config.toml
model = "encoder-decoder image transcriber"
tokenizer = "char"
encoder_norm_position = "post"
encoder_fused_qkv = false
encoder_inner_norm = false
decoder_qk_norm = false
residual_init = "none"
beta1 = 0.95
max_precond_dim = 1536
grad_clip = 1.0
steps = 4700
epochs = 4.1
Rows from block 4 of the image encoder of a small encoder-decoder image transcriber, named by matrix and row number. Rows with one number belong to one neuron. Each number is 128 + 24 x the weight over its row's rms, rounded and kept within 0 to 255. All counts start at 0. Numbers have three digits each.
After each neuron's rows are labels from the 100 images, of 14976, where the neuron reaches its highest value: "strongest on" is what is common among them; "peak on" is the class under the peak. Only what is clearly more common there than usual is listed. The data: numbers of one to four digits printed on busy colour backdrops.
# fc1: MLP up (encoder.blocks.4.mlp.fc1.weight, 1024x256), inputs 0-127
# fc2: MLP down (encoder.blocks.4.mlp.fc2.weight, 256x1024, transposed), outputs 0-127

fc1.647:085141133136098164094099107112133164189115138122109105127142096125122072130140128128097118101171135113124099112121133122145169145094100127134128125120110161139139131137132126100120100163129167152154140132155163125087126135102148097134200131136153146158080102136170139135133145138112126152073111069112135128089123112101111099107099155154115108148124109124121187109113154109101155168139
fc2.647:137153133147149118151120157103098139159103066167160131151133144115143114133113128089181080127093123134128118110136127141104106108131150154115114143156128136134140136134127085167167179164119133052120110170173105105120103124118136134105104116111127118146156132124110153124123126184110092132108145126117133124105123127112141104117136085115132141124150106126122089117163120143132162083096
strongest on: the digit 8; last digit: 8; first digit: 8
peak on: digit 8

fc1.341:100147127122121084106127096098154134101116125132145121150096080173128105132131146087113166137133134143133117128125074145084069147129104157181101096132134140131109139092112099121121089112122145135142133117158086135156167124113054175174096142125120121137126167089153120098128115134128118139081132150136124150106135159122135112118114131126167126106184096100140084104146156138156146109101
fc2.341:116144130116139118109129144174104105119106157141108147109155114109092171131141175170105113099167150151136152159184144120159147089095168098142129136133091108087154113103097172153140145113119120106073151124125154082097074133124131134109094122140130162112135122177097128135127092155137159120111101081154142143105175141106123116099105135106139099132124128115104101106144162110091134129143
strongest on: the digit 4; last digit: 4; first digit: 4
peak on: digit 4

fc1.475:181100146149116128142139157118160175126101163134129123140132148134137111159098138168138132102136121139129149146114103108135080130122148109137130106121161118105133171147104153130140145154127122113118127138118178160143108113107184124127112144133137113131144109126152108119093187128122153167105152119118168151111150141080107105158112128126148135154098105166135100146154117109079124145112
fc2.475:128101112092128171097153128151081126095141109081113102101106139123156118099134080150141070081122127114111132100128137128126146168130148121141092133111093130145113123116110088155148130127078133166163124139131122126180137135142096163114150136149114133109126091163108178137134139109112093087154108074114134123089130109142107133091127151158166113112129110108069138129135173137142105134098
strongest on: the digit 8; last digit: 8
peak on: digit 8

fc1.65:084117136160137123107114146113132120102128118108137120129117078074119172076156141179136117154128144175123127150132141117093156131139149145118121120111128097133140157124120095121160164160174124134118129128118128111120157102082122107133137120125137128150102154179076130160171163133122131130090106120136084134144087166132141116099140098098116124186152105119169168177127118146148094157091
fc2.65:106159118122101105137133114095168129128145155128141140155140185181104130150132172098146137152117189144143125073161141117115130117123169124126120163160110104111138139088144126163138100100119167189142149108174102104135133065125079149091125122150130131129139097152147088094088144112151147118164123146122133109148141111125148150134111176141130085128117167144132142107125117086095094135103
strongest on: the digit 3; bold; first digit: 3; last digit: 3
peak on: digit 3

fc1.486:124083131076096038151123087116105132117082106110098113088133101139132128121119125140105148181124120110151090152133127147151161148122087142099123131112145134141140122127148134173165087122099121107174144122097132147105086106114121148142135162110115141099129123134126122121114151101134097151134107157147103129113132153112147104069138121101147152135111136125130135115126100077112117124133
fc2.486:113141120138151128121130129109102103199110124134113106132135173120159165126113105135126182102102078138076142128154171125118137094154111121101100153122135124141106144078124128111084115144098075149130155091161169093121122163093093094140147094139139130088118127104100107104135112136139153109163146127160151115113099151150149107178145149146131104083136124107111133147109139126110149098141
strongest on: the digit 0; first digit: 0; last digit: 0
peak on: digit 0

fc1.54:150128173073114136156118116178146154134177111130145112155108125146127111156133108129101106096116147142129120112094109129074172091155155142123137112168106137115156124087146118156132151097131154158175112097161119133153118144131137147118104150121155128149119092093109126118103130209133129123132132108121156166123107125156113170099120094107137157170134162112119114143123147074151146104116
fc2.54:119155101171108168175121151132155121115141111128136156181092099158135123150093141165172142153135148106114088155122140107176113160144148125105144159126140129109100151117143166115145109181128142110154184108099089108098155125170134136136130151089078112132149103146085125119114118157138138134157173107108095130130116146129137113120123134156110088125105108119140166120150088176110104161123
strongest on: the digit 8; first digit: 8
peak on: digit 8

fc1.182:138117115130143121146116124087126079091082135170090182113124128136166105125146164122116146146156104145146140192131129069145142106151112137059127158148137122133130113085119131125132110070113127098132148135134135134143114109109092130163097135137110142088093122112132089105140158078121125122139145177134138178149149159124145181102114107152129159144120157068138139126145128101123122118130
fc2.182:119136119140119114099166118107111141123114137114135128141127168122169119107091126165154133137125113135140112119156128122129195119145140138190098155096152122119135157105142098119124168104065084133125085138122124139139115139153160076097155097111121114098168111123140176116112143164146104080166106127133096131168122110180114115133115180113144135146152124138107132147139154112162142133149
strongest on: the digit 9; last digit: 9; first digit: 9
peak on: digit 9

fc1.363:140127094145099129098121150138133132162107108144094130162075083179103127104115134114138101123108139163130144143167139150163121148089073087094096153126092121130097110113160111159189139102124142161120121124161108142158118127092136115102125121112121141106116099119162143166152158129154126114125130143130148164117107118183129089099147110121157138111137114106112131158152142131164128113140
fc2.363:148125161123124152159142046124125127171137134140178102133132115122156099120134172107141113142104080117166120146112145137101100119117182170105119154097111130111123153173115137146103133147116082098181150162154135122133116138140121103062101131122142136147152108149125092097126121142148161121087129079119151132156118134125112083113122140152130134135126135136171110110115071122111141099166
strongest on: the digit 8; first digit: 8; last digit: 8
peak on: digit 8

fc1.441:137118133078124118123155109098119135109133157129109114138113105128109131146129169144135118111144136107115095129100143097095122090095098145171162134135142132099157140111132129160119131099171126130126161130109141153147103168107108119101134096087155144104088150129147139135157097159083111155087121161148118143094144130129148128097144107097105124111129162175098116089104122102136127133171
fc2.441:125103110152120126119117081124137126110145113120104081154141148121098130131148114137104153151142117097100149153156120120107092143149098133154158144163159118143102118155145142090117103104150150137080148127150122107125147092124105142118121154121117153130085079091101124119144121127112153154111155135136099119124149104143134169164079178123119153132112138122103140126120155135097118148143
strongest on: the digit 4; last digit: 4; first digit: 4
peak on: digit 4

fc1.223:096157152148160153146155135117137097171098111100163105117130133128114083105136118102137128116112089131103121100127155118097129101177162112126114132151149137119085144108104107101123137134101079128146108113150126141155109143105142113103146133132134118171136117118134131166146129145128126118112109108118117110130170141124124167113144123118144180102128135104144181155133097115148179143115
fc2.223:134101099136168132132109161122110166130162158121111167076120139128062135126172131159116120096106122120116116129116097140132125147137126106143148140109124109149177140168092108140107137128165140103099166135116073105124097110128142158110118113136124102143193060097120115133110148151158122139139142112135179132130091144148149117132101133144115118139122119102135138112115138156131109138075
strongest on: length: one; bold; the digit 7; last digit: 7
peak on: digit 7

fc1.329:150138138152121173117094128145149149105136146126083133156120151153084135103084126143159140134179119162141131126091151129171130132162142083132144129139124165102088130101106100131090129163106129107118111144137171113158168106133084137150101136097172106130127111114161155121139122134158124110159124156156117095082105126162146112132092158116126132111076110131151124104127112152169158124161
fc2.329:109136120094140113130136126156171138139137086163107155112133102078149123124180108128169075128063093149130131092158079159123136098121130121133120090142178178111121133116154178112149142131143119101141140132150110156086092134138131115106142152119161132131145132109140142094151129133173095115135149091145157134119121118100107158137127103121122148134177098087156132153100116122113138167118
strongest on: the digit 2; last digit: 2; length: two; first digit: 2
peak on: digit 2

fc1.184:150147114124122140149109108148121071113087168104101146123120143130094157172095140125129133127140136133121119138144151171102175119164066136140075125123114127110077168150121164109116143091163166173121100154103114112137137132149095169142167082144116119118152104136146133114112126143065151113121141134120141113123088143130166155148109137137110081101122194099140160118158161138154144114137
fc2.184:105120122112178091153130110102092126159114162125139120144115120108142122092146152123111150108093149167164122108103077118178129113142129134119104155084161145134152109169120158141146122091110123126120119134152136133109139087145114109164117154142130156157100134096099099105139152101119169146139154153077125148140101154115150141139133158127131163117097117126103103103152119138136144165121
strongest on: the digit 6; first digit: 6; length: one; last digit: 6
peak on: digit 6

fc1.482:151124107183152138132125139085121127136144131120117155124080089138080119133146158139148119123131129100148159152112123156125145098161100124127145124135126176120141128146111095134124144134132153110110136118129101118164156111070133120113157099122107119128135143112149077096124151119109137153131111155067078114164120111148130096160178121110135086147124092113155119194133129077137138089161
fc2.482:146156139142142133156127124152151172117116092101141096129134145120160071164171141089105141099162117145091120128096161129125138128094110155151147152132146100090148121106170124154127061172131094159139134144162143138133182146126147135175161134153146127160088127169147094082115162114129108071154156102146142134182078127128161152130148147093121111156144137147125095129113121138131186132120
strongest on: the digit 8; first digit: 8; length: two; last digit: 8
peak on: digit 8

fc1.524:121126168106077120121126121130152084165112120123147095132168130138106127144103106097154126132175146147089130096140128124130144073123175123119107190129062126125164116138123148135113169125125111147131111143145125132114134157104131107089186123124144099167151114148121121147118142145089140139130126112132117116087147128093085135111122150164127127158142125132086163119175150112139151106085
fc2.524:117143126093119191122117117142070125141127095128131106117100115102160116141165112179131097133074153112147136094127122109186117158089154129136111142117138124102135164112127094114176137132149152126151094167153094116143148168128150140129174139147136120146144113117145134129140123148102116105083167074105130170084136138142109106128116138134138135089135111078125109138109172119122126165118
strongest on: the digit 8; length: three; first digit: 8
peak on: digit 8

fc1.603:129131111091100109099133097117110136138123135138128110135145118145104132106161179209093114093133099180121110119124120096122146158103140131135132114127144135148141112140126116110097158120138154154108147133181160133130107150118117151101150085098128122102139155121192180146118170190117126102116148148115122118080137155120132102108111142133091124098133116110153097121133103146121147100115
fc2.603:147138131134072103065109149141143147131106121151141166136145133145104144127150126139139113125150151128126103144136107132088106090143130139120158091119127089068148150103164158115108122115136123128153119124103127111097128182129143121126140162136140100143131114102106158144140096125109093166119109123158141105142110080142129138140125120106136067132124132094161117133120133122091151146090
strongest on: the digit 4; first digit: 4; last digit: 4
peak on: digit 4

fc1.545:125146147133148176130099098151167105073155165134109117129124153152136134118145097154146132156105172114112111123138150135130118171153114147131086113128160125155115137150147115136125164118111115152075138119151111134132179128130120115103145112111113114135132121124173093143099086113127108130110093152137103168129140144106145089144127146100146152096136092127108122138155146143134094120110
fc2.545:101139109105148156111139115115121130131114137138127088162102133105139148114118143114128116116124086139134125134145134129170125108170092057133144158103138152169134112162095132105094073127117130111128139101086106141137120131128145161118128143106150151090158132116128128139115137111123130135144120156107191144173104114158119151148127079114132165138125119167068086107169135151169130135142
strongest on: the digit 6; last digit: 6; length: two
peak on: digit 6

fc1.152:138114140147147122135146125146103100097168176131083132120143112092131131127116155137159155139152126100129100104150123101140163097126161071146097140116151134120077154111104129135137079137118133124181163108096116139087115107121121123152133128132117164123106138141119140175114155133148140131128121150165124146130164130121155110112156091142133090126088132150179112145056147101118125115141
fc2.152:187143132145141108119132163116131158107104170130126148131130165092176118130152116142111091128115159154132126126110133124128080126142114173137173119160112166113181138115133119118056157105124133097098101132127134144121118133113160129126105173096097138164150113141175167080117135155134142086073132115112117129163138148149131109130150175132167154147112123135147083121153123083147150106144
strongest on: the digit 4; first digit: 4; last digit: 4
peak on: digit 4

fc1.337:102130115138149130122148168107117110129147138120146116154148110107120168139143134107160155149147196134129148109137099096138142133090153142091107099112119152085130141109151124085141137145172126149134135113126133153123114163096122098122168090107105184140101095112109154098129104135150113128143169135112125125124120166124116141131088142150148118098108076089082123120130145124164146136099
fc2.337:133124121091105145128125111157142126118111120133165100173134109139163115148144128136115131109104143170152146146133126139145190139120126190115122140130123131110161107132106173162097079115153105117124120070170109076113126143140120101108161129110123122089099133172159103117137104105172143114115095099118133125111116121103124146134125145127107115141151141148150101130188162160137107124109
strongest on: the digit 8; first digit: 8; last digit: 8
peak on: digit 8

fc1.449:128128099127114113142108133086122169139123114143137119091140090117124169181093145080096149130157097123162131184140148107119135080138137114157107139129128176146126135195143111175099123082096107118140117130136143123118136156151176134106128175118130132173161169055113047110122126125082150122129136146104108145126148139076098116161108127114132116142125185144124150145171128149134129143117
fc2.449:172155090118114154126144153092125145183118136102109131107118117135099127103109092128121093110151121157107136085063147130148137110141138156118142120056135130138139113136115106094100156086104165105132127103120151118121149134144105095135161126108169125082117140121116097154120184148138130145173091119101156145115139121079097126127127090152126136172124084135119118123129110139160161100150
strongest on: the digit 9; last digit: 9
peak on: digit 9